From a checkpoint of a small sound classifier.
Model: 5.22M parameters, log mel input, width 192.
Training: soap at rate 0.0026, held-out accuracy 100%.
Data: trained on single English nouns, adjectives and verbs, spoken by a formant synthesiser in many voices, 78125 training examples, 19.0 epochs.
Rows from block 2 of a small sound classifier, named by matrix and row number. Rows with one number belong to one neuron. Each number is 500 + 25 x the weight over its row's rms, rounded and kept within 0 to 999. All counts start at 0. Numbers have three digits each. After the name is the row's rms in percent of the matrix's.
Before each neuron's rows are labels from the 100 clips, of 14976, where the neuron reaches its highest value: "lies over" is the class under the peak. Only what is clearly more common there than usual is listed. The data: single English nouns, adjectives and verbs, spoken by a formant synthesiser in many voices. In brackets: how many of the 100, against the usual share in percent.
# fc1: first MLP up (model.blocks.2.ff1.fc1.weight, 768x192), inputs 96-191
# fc2: first MLP down (model.blocks.2.ff1.fc2.weight, 192x768, transposed), outputs 96-191

lies over: /f/ (93 vs 0.9)
fc1.657 097:466452485530522509502492482509468486482533523538468452476521496535521518507498450533522510518506521477437503502515522529504510495489524469526487487458488510482540478501452472499465496502493496522485544480502510513512517501459517485479507528506515546510473481459472503480483516514541508499
fc2.657 103:558492508492574514511497473483501489544493520535498500510509531567503540447501519550464477530477461501531482510457474505521503502513510515530493483501525469495498461521501471440500496531462574493479478520482514502455521504481460482513464511503549490470491467507482487528528525523478481486

lies over: /w/ (65 vs 0.5); /oʊ/ (32 vs 2.1)
fc1.203 118:549491471496517490510533502510502455490498559488497497485489555498520454480474528467482506547497455499509497524504500507497482499533521504508554492476488552504513439514465479484482515500521504496481451476454456466465519504480500515502518498492519531504468503467472478522557452515494528463
fc2.203 113:524539508550492500503487516527487511514479498517482486505507560479476523528473550488523501504526462499482525499545498519540497466509477514483508558513478483506537519487543506478468491528504507529534506508515475480453523523524492502474520496497488503516471486519503500484517475491502527540

lies over: /w/ (40 vs 0.5); /ɔɪ/ (26 vs 0.5)
fc1.679 109:519512498509485474567508494487517490488493533492473473483459493495481493488452522488507503519510482504485534490530494502523510485514515497531485496490473521540498505530520467453471535519480496464511494512526484505506526492482510547462484470500499507471496520503506480465552469544502487441
fc2.679 109:536500527515484515494501474483480442509480545524469480488486521483497488521534538495536453469499489495504496451521517478500514438549493480522495518481461517485477495517536526537480474504529476493509513499501478521488494496486510475533487531471486478489437466469476502502497486491488543533

lies over: /t/ (87 vs 3.2)
fc1.256 111:502538463493459488537565496538503508530495530536512447510454485502505458502500469473504467523462490477497494507507505486488496501536490518531491536480508524478508495529497498536543485508490495508478488512537486440530531488480535493545478462554390538518481488511470513497487484456517514500
fc2.256 119:519503497552477526534529446501489532451482500520488528529501485505492503554487486494503521504465538501508496487538486477504571506530493493526436463540517521481492498514481512495491506514516492528482560501525520494496490534516507518471474476515483485492494504537536473533505486560522506536

lies over: /aʊ/ (34 vs 1); /s/ (28 vs 2.4)
fc1.270 083:492548505479514490514518472520529492478469512528499491471520484504510517463504490506518507450481467430537486530511471507466470485518543453532550515487518538464476533509504514471520470484500493506500482493563491484478519514481451443486464503501530490528491528485474492500523455500484490503
fc2.270 085:521510525482497499502494500455491477504474472499499514486514534499526520479499495496507541483533535510486479511524476507514514507489465507519480466512480496442563480519527463492500506473509502517496518438502505500449514527489533458518511472496507530519470518505492481443490490522497481538

lies over: /t/ (87 vs 3.2)
fc1.129 080:489501523506537467472555520518490511551491496504469516500487510500516531506507519502511489515518526465509487554465499478534456457554494485483523516468536538504469510537485450453498514480471531470509503474523503494476508503518491527541510469490474489503516493493491471531484520481523513494
fc2.129 080:514535468540503521491511494471501518498505548558515525502517516475494507477529433497487535509497515500485493487480451507581499483508460490473558545483533471548459543510488487513436539522498501504509464535491511480513473478521473484547497503503492510487480480494437478497478484475520499527

lies over: /f/ (99 vs 0.9)
fc1.431 087:493507510496500554449477527520450527467525557541516495509509474450527501523504482527532546479509478465484486490485497508479534509486495513500469513464496483500493483491508442499522506486503517543469496532491515497515521484468494544516503506509535476542481533470527487486495493518514487474
fc2.431 088:504454504517503496483510507504489507513478512454497481482521510506493491505508466539470468546505504484505507527483494496523454502499478513507485519540484494513433523459527492474517479467476497496462531533548475476489467510503525471495503513563504443484483531457514496461499503556463496484

lies over: /oʊ/ (99 vs 2.1)
fc1.597 095:503533505502506510507517552517486448487480545536500491500514568474515457524495546509544540499547490512487531494509516516477463525535491463507470501502446551511449445515497481487507499515502498482498528489493502456469517525520480530513529476457516504514543518512504505483517485494485541470
fc2.597 096:510503508519494516498475500477472517515515507535497499532549562503512499433466539491506514505520460489500491491472463498509514479512519513441487464513495483475477502501521506504488518476513511505508561496490503500513466503540542489439527493502497451475520454528538506512449484491495504486

lies over: /k/ (36 vs 2.5)
fc1.145 115:512479519484467459461490515458504491532503482492538439528518519512515456470503508519499529467491473511514472454503504484448524508538522536495491556515482460498498519530494462491477480490506481475526506497497496524508506484466503501501519511521500483523473472545506475515501558491473472530
fc2.145 125:450467490491556499500481493464512520502452518481487506479471548511527488488511483497457554489530471504540508522504475497517501502528498457474505507536517491497537481477454511498507512523495478493502535536524517505504495517546502454534550484469511462506499475510496526600512466523462475520

lies over: /ɹ/ (30 vs 1.6); /dʒ/ (25 vs 0.7)
fc1.415 074:464493571533463516500473502511525448503508507512514464521497505518486533491509439498533480487499515534523489508480494513519476465492515517487493469534475518499562519531469485486447468549506538534520480482480488510507464515488520466519489512483502499514499504475468485490508534468449483500
fc2.415 079:478538501455483547489523486510493536516459442515513468480524506486494506524507510492490515494488483537496509461489536512483498466468501501507492497479470461542534524480513452472522501479525502454524483509488485494488521474553493542509488490519477537476535508470510485486529486524451496473

lies over: /t/ (88 vs 3.2)
fc1.519 108:496517539526486472491522500491487540482506470523452513475454484478493534503461500471478498545529527505484540525480516508544503524497485497472525507458524520514518485572497502487504483524456478499435507474491539505488507474513498492497513497522478485516482509452463463496524511498505500510
fc2.519 106:494493522496499528462497523498470514467452519496492541488463488523521481522486505486460521495514502550531478487523562522504519484501525496464488483472538487469477448568505488513482509537494481508559542482466516522504537512495478515449471516492515511502446495529486487553473485486488456536

lies over: /ɔ/ (34 vs 1.9)
fc1.607 093:523521495493500464467460496461506507516499486540505507483492488543517506494528500498501519477541465502519494459479477528464503505499505493499513479500490501515497522492484469509516460530504484467523498521471485476496491475449531516476523482485510507500533529531527499481504496469482529430
fc2.607 095:495526523480489467520497495487535478482489482493543520522505502531526530509496503497430530494541481450462514494509479467507499531502484513508514485467507483511493541510541522484505508473525474528486483475541512537508479532523536508481506513533492526491490500477504554454512490459514496507

lies over: /ɝ/ (87 vs 1.7)
fc1.745 082:529484470504498526480522535504498540464500529495500515479477490434467510501497502491471503473474526468509530515467486507482538476497531484495490461533459493441517538512510519516474523557503470462561491553463544576477501506515460512491491528516488511498484513528527547498474481505544511486
fc2.745 079:485477465484457519514538473498470506471456498508498491466522519474506513477539519489535493494507509522512488497535499481511507518518548534487512523543531479476510499517554473518457496506502496491540485545475530547497558510513474498497533481481522538516491503525475539500515481472520535514

lies over: /ɹ/ (97 vs 1.6)
fc1.228 083:468496543505521519552537484513495470486525499513516446498434497477474503467503492509470508490520489535523499478441498454476523462521472526498478466515466508503483452509516477454503484518533537526544544472486483513498499512508479512515515500504497495502519469509518498511470516464498469496
fc2.228 091:480526552447506532495493470501479505495462475519474502478501482510506503484532494516523502495469504514500556448533464490524519504459466498470486514486520492519500478474513497480544447468500516520544488532485517502485534493474491508467468542521480529492510478472535516520515518503484460454

lies over: /aɪ/ (61 vs 1.4)
fc1.236 106:493510489497501548500524502529452510493527504524479517486545485513496537489514498491517528502484501481487457457477481523496454464543455482483505539478514533552498480539422476461492475493508527531485430498545519478513494506531483551558473503458532497492503488458497490497463486497479509507
fc2.236 108:449510478481448486553507524507510441509515496494527495476471498490492498478490518483465501522556492454518522475464525497537476479539543505481485524519484470532488474535536511500481525477494519513524520505504524477518516533489517483467524513499461539471534530544489499514478485475514526449

lies over: /p/ (90 vs 1.2)
fc1.493 086:527485474502549447509481488546558468491517515550504482545510483443528508509528482519512511503516509477491397496511511482533526535510547503492495523481476484491519487481475514491545498472439498474504523520474471525471522528538506453510470476496521526501514501460533495515500490513472474519
fc2.493 085:433502485495516506485510461539455478539511522525520543489494473509524489555466505536524477537512496486479487486498510498483524499535563452502502517486473511520527508493478490481487480478507495514519507498489518503513472487496451522506466498514490534530519460498513436447531485500533488505

lies over: /w/ (67 vs 0.5); /v/ (27 vs 0.3)
fc1.551 102:516516507510500465527524524500470486537474515479526488499520519537461501483484478441483537469472479469525514553522493476492536486484505466531518468478524520536513518490510497506532544537515482500511499492508520497475499548479527520513488542513495491492501494502508504492530488479505490416
fc2.551 099:460536490489468500504495513538492483481480519479504524505507518493529473483476578519499486481488482460483518501526465488494543451507484515523488521529516476507465523456510484468477483527508521524531494535505498493495497504505515473528442481526491499493471539539521495502516493495496522454

lies over: /k/ (25 vs 2.5)
fc1.241 097:476514510479510481481475489532507479509502459491495529492484483487501454486537492499541498509479458501508531492497479480488471490515495557476490511481532496484492461528518528468478488436457446491540522522450495533462456541454498498503495518498501504488496488516451497555518491536483508474
fc2.241 095:493483468489501483491489577511469544477494517474519532542488488541496484473475480510487504461513524468517505533483459504493523514488488522466526526519512493472494507465496547475519502502478486501494523500504457480518476508517452510508513467443516457509488486490503493518472504497512508472

lies over: /ɹ/ (61 vs 1.6); /l/ (36 vs 1.6)
fc1.654 110:508481475479487490523494420507470510443466488527477519520479484534523499497553499472466456521484501507511508477491499524522484487501501465520522494518505526481487515532464487559527484471499524489516517519541501538462491547504483524520491529538467525508508463542495487476509497521526502541
fc2.654 111:505493533509535458524529494467533536494500507470456474517494496502480494480521491525490472499521517442498495527484499454537451486512504502510474481504508454497480496513505532525513533497503540521482476523464488511520489531490492519482504476533465475494541508504497509432519490455524519496

lies over: /aɪ/ (40 vs 1.4); /aʊ/ (32 vs 1)
fc1.476 090:498464492525506516502463513456443491494449521493519545494495508471497540535501534487470513502504504508506457516490540517489520484509481493512509541479522454527529461509517550537515487461514512475500533466495532525521494481508481510524511502476446518485515516464430468510490504534492516487
fc2.476 078:496517503475524518519457501459489489529524529571534479497518508487504494468511468460513507485473530526498509523490515479514482519483533496519522476451511514498503501485564500497518492558505559499532552460474515501492477532507498450494470489535495513483479480532467495514516494461511504503

lies over: /p/ (66 vs 1.2)
fc1.610 079:523514464503506456487529492481525475472520509490496531498443487517531464468558486513465506536524466480511463466510460483535460505548495536507519466532494519526525515485520527506500479479493530508498520505511479469464530457514466464462531496518510508469496499487509463421497534470495541486
fc2.610 079:481487518468498509445491541540494511448513487501493507504538499489526492474492502486455484519510536503478445482502497506487495532513493503512503513461512490521507515521522449531467564493467478490480493504485508465490516498563493501463504528488496541477492490472515501526521462492509481482

lies over: /f/ (37 vs 0.9); /t/ (29 vs 3.2)
fc1.677 119:488485476415519501492494504503466459488489471536510526531534476510485503478488427495507491521488501543486472521533497526465539495480541474535486506494477553492495487487470543538461500496480525487465543484498519550515518473485476500521487524471535553514521477521487465502517538507545522537
fc2.677 121:523477509510519468509491509459515532515474509515512522468512526513493552470492510508540493507508487548481513494520488466521508506513463540494549524507498478511509541520511513493536531504523524510501522554531523460521470547452527502460482534462516540504505491529522515525515493528481470512

lies over: /p/ (57 vs 1.2)
fc1.120 070:475466515483515479535520525489512505488492531508464497495516478489546509539480484521483510535499473507490481499529539492511504508450474514521537503499464505500471507498432523493522541481474468504477496466468513539528539528439474481548478487469461539489501512435519491492504444541499507489
fc2.120 078:512471482502481491492502507572541483468451514512509468458456517538502455479551510503471495495511494522500471500480490486544494472524505507440499500463493462492528482484517493463517484476520529540503528472442472469487485479509481450495495495500486532495511447469506510533501505526495449472

lies over: /ɹ/ (51 vs 1.6); /ɝ/ (25 vs 1.7)
fc1.470 102:483495456485500520501495437488481522497455499534461498474479497455521471526524512493475475501517501513476539474517498488513532487528512499504525539530519481510517532529475526469524459492503517517514513496464562513489439494498483489506435486517498473499497496471507495473486523532461495473
fc2.470 116:505548508481537502496515534500511522479552493539479496517484483485492536520492494435468530484498519520535511512453493521453488531516517498549485494511484498471518531499491457497559460530522471542488451468510471511513532449484488506511512507520504507492468488474553502549509497513510490500

lies over: /t/ (45 vs 3.2); /k/ (25 vs 2.5)
fc1.49 106:512489522509481555503463498513505496473486545522491523511476501486458481510533507508498524514484487478498463519450438512493516484535476485478470497507545482473482538527513488498531500514532570459504467503530528491493496481555509486527488462486472524475525501438486502485512474455490495501
fc2.49 095:524503488497529535486525470491538495486516486496463486499514496527481517528520518510477487510498534490532492469474486511531487509516554559479449522510478488481489491507484485512489535489480470504455495456502475550491460487456481516549500519532461536486535489478493536513516527500510493517

lies over: /ɹ/ (84 vs 1.6)
fc1.211 093:493492502505552505483512552501511479512452484473459450479538503523494511479503478518472470523480481493489509488530527520503532501478538543418487532523510493546484506539459433499517511550482523448501481496483457534528502495495541511494488507516491477490518489516579479455503507498503512535
fc2.211 089:496510504485470500445489499506548499513487498513483478465479474507489507478507490520537470476515471455481494475495503463496511471478522473472544431527535500522517434502457482546521511506533484452541500526498487511490486501474460500462530500531519533544520466482533493504482486485467489512

lies over: /oʊ/ (42 vs 2.1)
fc1.619 068:555483527518539483516487510506455498455508514513476512524544480491494469496498510549547516497495514490493495484514531471485476485509456477522457538505513488511514455543459499525521506499543487516523494482523470496463459478497487508533504490503497469530508498470529508513519444504516498524
fc2.619 066:465473490512498518533487497477461500492497494533533463471473491527487496503475484481540551468533445523498495497524495533468521501503497464529503493485471489523497520490470504492524502480494482497491456529477477489504532528524466471525507530498516486477445518526540553515500515533502527505

lies over: /t/ (100 vs 3.2)
fc1.425 092:509507485555493529468470503511496498501512501512492529520484467481545477482486500483472512498524489461500510516498466499473494517506475530491509479509507454469512468560492465497502487445494484566475507529554480501480502500526504465512499502466446517513529490492503476487506499484519507521
fc2.425 085:540496536497494478473529496477487530485538529561550549486515509474508491513520466549517488498532500489507439464483539482498496521498513487474519569475493496503494493505522529481494461472465530506534507490491474477484486492471523507466500526523453492481491522521533488490517532497545484499

lies over: /s/ (93 vs 2.4)
fc1.503 106:489534525454503451470525502466518519501509479467506485516526518535509531472526496505507507533517459483488513515453514525487510474480506486532517468507523473514499523519505518524511490468478514469530535508517501466474486487447474550513480548440490535530472457518516533473500530510488489511
fc2.503 105:512499506515490497494522515488482498543549522477476513470471492503501474496482514506544517454536497541460503476488476521486501469468487529509474481522490493487500476486440492468513494485442538481557534469526501475549477471530497483504493483490538528505452510512508483512478520536536523470

lies over: /ɝ/ (39 vs 1.7)
fc1.295 109:467481522512483523508507521501476499559531462458559511480533500450480483514521466484497497493535542512464533453548520480447539481489507490522528503485518509508499479557532465497543553542469519470524461481507446528492532536512472471462477494504488501475496459514503468477489477480520494485
fc2.295 110:494507530477482492522482492495521477504431500566508516479516519532519496509496545493494531450493489490512519528457537534490510483549510529478504486516493482470483501493510521533544486517487464497517541466538556504516506471446477511487503484548510487504474478473529506494473538524483521485

lies over: /p/ (30 vs 1.2)
fc1.691 090:550493487507528492467499519482483523517497543537514534501503479522462489521551508512487497545486517493475460496482483490494472546548469505521475548526492477520497493479455517462489501501489471475489495495540514520464515455445493502520459504475497532489509510514529519461496482496482505506
fc2.691 083:462514516432456529544455507508491484533472500486503501525513484476520540505489496489495538495489499474499487463498496497474433467520483473460496479497496559527508499457473479471503502468510478470482497513493487538524452534494471493489503481499512477545503475536522505456483483478477511555

lies over: /ɹ/ (81 vs 1.6)
fc1.362 126:511520520481484486522560481485493476506464513486536482504511512548462464486501519516509486455514518495482478458509468483496471474505508475518474476499487478529494545489461494487542514497450523521485498493488497469527537495495501496483511522511515464504543485506456506534537521467523512488
fc2.362 122:563493481537493460487508454481485492442531477529525519493538456523478516538498444536456490507493496508521491526485557497542504467538515477496493499503468495498501523532530523490499503519505484501493485534509479481471517510460513484484515530458512470490495503490515502500506508494494463536

lies over: /aɪ/ (63 vs 1.4)
fc1.181 106:489489498514500490486512476521498496521488474496550526492524522541493492474502465499511501536519507528493522508517514522508515493502545529520516495458502502507524522470509468537490522476483519548516477520499463537463500482570539461456500454454471517509467515521490472452463494521502513496
fc2.181 110:475452479572474508484485432485513513533488489547506520546502530524483552472507521512494523517482507534483479517495531482460491479526528478501493475496499496510481525477490488513538525466467512522472516522540508527450473486520526491529517507495464538462509548508462533488507515503510496525

lies over: /aʊ/ (54 vs 1)
fc1.565 125:504496472484486486510507487486492456481465518526525490489472531519523478483534496496442521514491520481536489506517504514524484511518482507502531512493500515484504542493548437520456423504491492491510499495451496468465487494503470435484476492490501530480489507503489515528535471515483475476
fc2.565 118:508479489493499489503455505516528479499524470445488456480511536472507475512525520484523483504469502466510524493469428516515484457484484459496504547512521523539481520528542483556505541481475486490497501565475438516472499530498463517489515504511483528481484539496518491501500510532538492503

lies over: /p/ (100 vs 1.2)
fc1.226 134:503481513492455451469496477509469473507466542489511504525455504486523521511494505487490464496515532479485494514543502507549473458471476517478499523515497475531498498482480520523517459502547499489490505493516487522482492508494530478507503458487491496491520546487489458538494511513454495512
fc2.226 123:501484486510500486481507488507520494476503488520489505522492511484505499530460469532526510496520531493500507486514534482479469470482516431500490488485478488482485531521479506500522509472536521498534488464470478447470477481544479514485510485502525472521445495524520542496475505463498488494

lies over: /ɝ/ (26 vs 1.7)
fc1.261 082:456483491491506468491452553508489542466506513473539483494507496523488461527495454449491485469506525482523526526512515491473512513505542491513482470465496509478498472514502496499521453484494485543512478489510493485516466513520565501477477485485509477518532506502509486542465527515480542508
fc2.261 086:480478514455515450533489495502492453554484509488512476485457483528516483485555532482495485485464530516510486477490497477512486507515502526506496451474500533494499509491508531450465508455483476524456475542475497499435474521483498506519481489494487516468491507461510569524542487466476498452

lies over: /k/ (62 vs 2.5); /h/ (31 vs 0.4)
fc1.448 098:544545466499520484501549502497523553506506515503522513503519502524488450550485510491515473510486507504511518496483464531529528490493475459553513533538521535507488505508493512470499535479473504504504502531528506476467520541472545547523452499504512460522475493494511434487493488558513524484
fc2.448 101:530492481498469466469497493508468516558508533491449518479473507462501536543507484469519484509501561446468492547512543506511457513481486450555529457510463488477505477517536504507481496503470504547502488503470483531484509522472543536517461506535503492468547458529500504508483501508515473517

lies over: /k/ (88 vs 2.5)
fc1.549 100:505482544519498545513527526499502506508498498481491492503506471494509520523533502482493481491491476486497533523465451512488447517493497456558519502477511444472523525514492534486529486467523479461503456531495420524477518513480513524458519503504466512508519546455488528507513516469524481487
fc2.549 109:496509473500477502442547499518475521533456542485512494471527480500482511535539501505498495484480520505542544499483497472549508495500523491509546488511505462497513513491519465530476521533469499493525521429425489550516452473516484529557487490486495516510517515491476509496524507494493514477

lies over: /ɔ/ (68 vs 1.9)
fc1.700 082:522513489528536517474528444488524548488483561494515481457488502488494473469521456505513468505450499510477535530497483510493499531500500466478493541516525541475545493502513507544504501555467440498498515521461501465518536498503514512505489509526545492499533546487423508480518523488476479486
fc2.700 081:522515502522470452451492547491504472508514463460505498481507471489492508468499483485488464505497535482481485472496532513504521490465502462517459519487526459529525502537488492498504497504508503485479512504510476530477546543525520499513520488499513523514517535495515533514523483501518479511

lies over: /ɝ/ (80 vs 1.7)
fc1.137 104:482514501464474509486487510522494493464488536487430503464524497451534437532479523476471558454486529454473510512484539477526546501518476493472510539474483538461531503558510489540498470512519480483539517537477503498504469501522474539460497484498574503496503493489545540490509504517530498495
fc2.137 107:517504493535508506520520494500492518489487484483517507486520477533453501541479488497496519519524513510474488507473574505502522471495492521545499459535496507495506533494495520498491492495494489486563510491530503511498496494487535475506502505513462503502483556505514492531521531498529442453

lies over: /ɝ/ (43 vs 1.7)
fc1.328 078:457492551522470507506472478516502503463512483505515513484529458511499498438503515481460486483488463500518519523486531524500481505496468506515498496500504461498557524515479496541580513462506499485506479498535453548513529462512501528519508494486445509474525528530499550507483457504497509483
fc2.328 077:564481474509477474507490481511522478499484460506478513521463499425490511486491502494521507513484492488517520485466533488497519536477523511496510523457498486501485502497516500489522511533516520505532508533498518524519525483513472500551500518506520523438504428512478462490531483471502452495

lies over: /v/ (87 vs 0.3)
fc1.574 115:519514474470495520537466529512499486494514526537508528478498472508528501498513513511469498535512469509539499503590562487532489502477469474484500516497497475529523451524461472516495537482526513533482473512484514509491511506484519502508444480488474482501552522535474515540485517506449493460
fc2.574 123:488474492491489496452514471542538478499540485499473516495515473458496480488516511493512508500530518517472494474482467476545542494515491491509534482508502447499482475504509491518500493511501468503456453518448514491511521480548511499456488522500482521483511480520435473505509511478508448505

lies over: /v/ (94 vs 0.3)
fc1.202 121:523469517467497492534494528528441475507488512502492509505535496531476480517525522540491480508506508517507513481493520463530549527490488492507505518538474467473491470481478473553501559501499555494483527496486485504456518514520505531498487507505480476496546529493467503492489500523443477472
fc2.202 118:514494485514507508479473508516510514497537494481489531528498469480491507523484503529514461496510496511505482532541508499512505517484473503588503434503494496506493481548509508485548453488507509465436530498448518505491512514474544518484515487501498539467501555485463494495486539475480484528

lies over: /v/ (34 vs 0.3); /ð/ (32 vs 0.1)
fc1.353 120:555548484513500496528490515489502502501512526500474448491459517459492476462470476494487534487494543512467522482528475479496516518480495461501512464468481466490485487557456484517497511492538536466489501524476498496498473488470518485502488484482497492480511473532463534487508522480475506526
fc2.353 119:500452503470513509529499427517483488477503484518490542499528518522480491537507526510485494508485529509549503527489482471507495528507498475485461487491486509450429542534488481561501514478491466496506479490462503519490523506568507505485511503494486478498504494485486499507508492506508493499

lies over: /s/ (32 vs 2.4)
fc1.74 120:485490499507468492504481521472515508493471475490467469454476457466501494503454502480541481522499480498484520526512487487479466514456504508502492482530494509476513477565466442479512524512502481470545500484495523548513516526469477488525479472471511505519471486556525538501483485489510523526
fc2.74 111:473503516486492514482457509508479498511483521483504475500587508524504517487504498524505521500517480547521525497504464502517480478491527481511499464522515497485515495480497508458463517480583512549500528496518492511471450480470477481500524514483473512501518508515484521485503474518483496532

lies over: /k/ (68 vs 2.5)
fc1.107 093:493476491473481453481500571472514478473537478488485507488532539480494501496467486531463508509508502518517467519487516479506505488483530506540489506553465497478511511480494502533456515446486492490542519468487505520520521478470499504512462557507461539507495482521521497492479485527475508522
fc2.107 088:518517486470506530521489519507524462541486496525467468455527463503489510514497501530517476527509483486482488493486500455452492493500541533550482489499517509512495468487539481518539540477435524473510467449430508463486552492486536498503488516492558507533550512518531486506541485507462480422

lies over: /aɪ/ (27 vs 1.4); /aʊ/ (26 vs 1)
fc1.675 070:532515504516519490506478479505481482497516479505515492464485459522505453479556457515476523514495519521544491544521489512526497538506478467509491502489507478527521528467495479506507511453490532490495504501477450516522530449487552527543526483517485463476489505467493524549476473499495474500
fc2.675 072:535492478543486490534514437477514515494499445539512491470545559482506514547528515487471537507501514513466457501518503495504530490459484512532500482505495465495524478498496515478484507513491505508517507511515485485483443514487547461545492509435524486506455476522515545520474483549533502516

lies over: /oʊ/ (27 vs 2.1)
fc1.739 111:441487483457484501495505534506558466473486495491469473499530441506455519498491439536529497493498485533520503486521520479484499497458488484516522489541416503482538522507507490515522570484478490505556504516490458539535496495489497523491507489495504497513521489507537521497451475529531514473
fc2.739 107:450534465542462482477517504526482496448488471510509499493573571562476504503541497539501506516475455532499477515561503499511509536501530512470524520545478485504499496470512513468504534500482506488526517500462529503489469542535497472514452477490499540519444493525508520499471491526485486491

lies over: /s/ (28 vs 2.4)
fc1.765 076:500492523510531463517510531465510523509487522520505519517500449517449476474512523458449495597517476495533461495472472487509483474495523465468468525468530512473509493517469527516477459503487517504485509516469506523508463490523532466564501508501469501540546497445431516494514525469532504513
fc2.765 076:488509493479506527463486501532499461508557472562486487508472533502503514470489506483493471504439554527473497437521497549481515516537477530518501497518541492440532491489498475500490484488515492507482523505508509444452520523523479481521490460522474515518483528467507501519457491526502546476

lies over: /ɝ/ (98 vs 1.7)
fc1.572 113:489495496493490501535506527474515477479538500457486485455504524473488459493519476486463516487527461497506487532487485507532516470512500553509552493502443508482502525510504493483541510508524524538517515488536512544489452511494508501505575458465488505486514506528525526466511508499502461465
fc2.572 110:450515493489529525469518502503464505490525498501502486497491498467494512481535482460523515576462489467474507529527469513504487540474512436465509502499522494479513490455508493495541514462510495510530468510496536512528499517560487451450468504496496468501523459513498503494481506508492499471

lies over: /t/ (26 vs 3.2)
fc1.227 123:527507545499501474492519529491536516511531477455451527493483485475488482504485427476476462433500495547477514487493503521526428542508560500508524488533538484464509476499475495502453501492487493491460462514491513570500513504478499495456478462487470522527473497513491471487488484525494529531
fc2.227 120:464521498472515489498487466485479518506525493509545514526504506443534491527479486510512519495455532469510488494463466491501513479492477502484479501565530519448465521555529499518525482498515513470517492505531456492530453504458503510541462492443433470509488513469511513518547508471529514540

lies over: /ɝ/ (26 vs 1.7)
fc1.583 075:501524491491500505487509514506518501446532500518566454482497454519567484469497509490505489547526506499480458496511507466525482507487531450546474484505494481554466479559533512488527498475464487474574525506515513473500547463490495547536479514495460518486488506494527436472512550499536538503
fc2.583 082:474509531481527518512458490500452512480508513509548477484485466561472509532523525492505516509545490544512555462511507498501509521532487528489502527485485504482509458542483511506535500444518497486483494523489507520519506501507491482502497570486491506487456546472518485513551514509479541471

lies over: /aɪ/ (54 vs 1.4)
fc1.462 111:527504457484491540544517490497471508525500483496492520479539504490510523482480485513467449526539489529472508463510568489496532489497497543461524476506478503519505510528515489529528484509540469508501522460460513478502516492485493540502496477488508453509473471475474484485464451515508503536
fc2.462 114:503522498488517507445466526462471541513531482511497508504514497486515487493523476537497510507503483521510508448507478522519470524516529464504499474457517476486501505478534532517495519495467475504497520526557483476525490547497520504545524494508476488476498483545480494539520522516522574519

lies over: /f/ (82 vs 0.9)
fc1.730 108:465517480487489504486514496459481501455499520461487499500536514510491542525481541528499474505495473489510519509521482498454541514480520457505543518453476533454500484524506503488471519544500528466529474469490497525498539486502485494519513537491496542489493544470500497484496482502448523539
fc2.730 108:492519499484521526464481491543553498538522496507481494477457488487459517476482490542514499492512506473475536498481468509479545508538455547515486470485490471473523507495480461448488484520473499513485505475520512510498511527494506531482499473493522486481506479463497496495490521496480443524

lies over: /p/ (100 vs 1.2)
fc1.464 105:484547507523460462503494464474477534509462520520497485482439485460484486546503473480496523537516550482515512479489533492505485506501490537502485510491515485490471463505521482500515455533495515443525522478505496488508497490490538515494496465486487448494481556477472504532477489488512479501
fc2.464 110:446484479525482509478478464519464561475462509515499511516503477504489524516455476483526529521514531486507473497507525479450501481484473472472529503513477500495503506532513518465527547534489531480512507513462495512488485521470511509485510484495518508458509511527526508554499488462463451475

lies over: /w/ (30 vs 0.5); /oʊ/ (27 vs 2.1)
fc1.98 087:521521494492470489552507489546526516515449490480547515520498506505507487496535484470526529523458506513508479485498506466503495527512512488500487500466503524491446556526511513542477479477483489528535501510476522504459476520525477450524516473466510509513512483520536489483501499465504475477
fc2.98 086:494429517505507486483487489481547491499540505476501497533514481534517549520500528499467502522510510545504442550498516516532519519503461488497513496534504527510528493571494500524486501511554495506494462517494528512482496516494538504504523510515467496491504463500506491518513460507517515511

lies over: /aʊ/ (43 vs 1); /oʊ/ (28 vs 2.1)
fc1.320 105:471528493475496469528496516502490516475498522483537489498538493528486523501528497483472515484589499501531469484462496557504517527510461459531456479504505498469485518470505493511500504519488560521491498498505566520498506478517507490535454512495548480500511531451457526552489479506503534476
fc2.320 102:465483485498502539509498538494470502504479477484528527498538486447533489477539477476535485519474465489515504519469494504540525492474514445503551533499493492508470504505499483534523510529475494484508513504502482491517484516501518493579463529508490538455487521488490487476478474485498550465